From a checkpoint of a small image deblurring model.
Training: muon at rate 0.034, batches of 256.
Rows from block 3, named by matrix and row number. Rows with one number belong to one channel. Each number is 128 + 24 x the weight over the matrix's rms, rounded and kept within 0 to 255. All counts start at 0. Numbers have three digits each.
# convs0: first 3x3 conv (model.mid.1.convs.0.weight, 128x128x3x3), inputs 102-107, a 3x3 kernel for each
# convs1: second 3x3 conv (model.mid.1.convs.1.weight, 128x128x3x3, transposed), outputs 102-107, a 3x3 kernel for each
convs0.7:128128128128128128128128128128128128128128128128128128128128128128128128128128128128128128128128128128128128128128128128128128128128128128128128128128128128128128
convs0.17:128128128128128128128128128128128128128128128128128128128128128128128128128128128128128128128128128128128128128128128128128128128128128128128128128128128128128128
convs0.40:128128128128128128128128128128128128128128128128128128128128128128128128128128128128128128128255128128128128128128128128128128128128128128128128128128128128128128
convs0.57:128128128128128128128128128128128128128128128128128128128128128128128128128128128128128128128128128128128128128128128128128128128128128128128128128128128128128128
convs0.63:128128128128128128128128128128128128128128128128128128128128128128128128128128128128128128128128128128128128128128128128128128128128128128128128128128128128128128
convs0.68:128128128128128128128128128128128128128128128128128128128128128128128128128128128128128128128128128128128128128128128128128128128128128128128128128128128128128128
convs0.87:128128128128128128128128128128128128128128128128128128128128128128128128128128128128128128128128128128128128128128128128128128128128128128128128128128128128128128
convs0.90:128128128128128128128128128128128128128128128128128128128128128128128128128128128128128128128128128128128128128128128128128128128128128128128128128128128128128128
convs0.103:128128128128128128128128128128128128128128128128128128128128128128128128128128128128128128128128128128128128128128128128128128128128128128128128128128128128128128
convs0.106:128128128128128128128128128128128128128128128128128128128128128128128128128128128128128128128128128128128128128128128128128128128128128128128128128128128128128128
convs0.116:128128128128128128128128128128128128128128128128128128128128128128128128128128128128128128128128128128128128128128128128128128128128128128128128128128128128128128
convs0.125:128128128128128128128128128128128128128128128128128128128128128128128128128128128128128128128128128128128128128128128128128128128128128128128128128128128128128128
convs1.7:128128128128128128128128128128128128128128128128128128128128128128128128128128128128128128128128120128128128128128128128128128128128128128128128128128128128128128
convs1.17:128128128127128128128128128128128128128128128128128128128128128128128128128128128128124128128128128128128128128128255128128128128128128128128128128128128128128128
convs1.40:128128128128128128128128128128128128128128130128128128128133128128128128128128128128128128128255128128128128128128128128128128128128128128128128128128128128128128
convs1.57:128128128128128128128128128128128128128128128121128128128128128128042128128128128128128128128128128128128128128128128128128128128128128128128128128128128128128128
convs1.63:128128128128128128128131128128128128128133133130128135128128128128128128128128128128117122126128128130128128128128128128128128128128128128128128128128128128128128
convs1.68:128128128128128128128128128128128128128128128128130128128128128128128128128128129128128128128128128128128128128128128128128128128128128128128128128128128128128128
convs1.87:128128128128128128127128128126128128115128127128128128000128128128128128128128128128128128128128128128130129128128128128128128128128128128128128128128128128128126
convs1.90:128128128128128128128128128128128128128128128121128129128128128128128128128128128128128128128128128128128128128128128128128128128128128128128128128128128129128128
convs1.103:128128128129128127128138128128128128128128128128127128128128128128128128128128128128128128128130128128128128128128128128128128128128128128128128134128128128128087
convs1.106:128128128128128128129123128128128128130128128128094128128129128128128128127128128132130129128128128128128128128128128128128128128128110128128128128128128115128128
convs1.116:128128128128128146128128128128128128128128128128128128128128128128128128128128128128128128128128128128128128128128128128128128128128128128128128128000128128128128
convs1.125:128128128128128128128128128128128128128128128128128128128128128128128128128128128128128128128128128128128128128128128128128128128128128128128128128128128128128128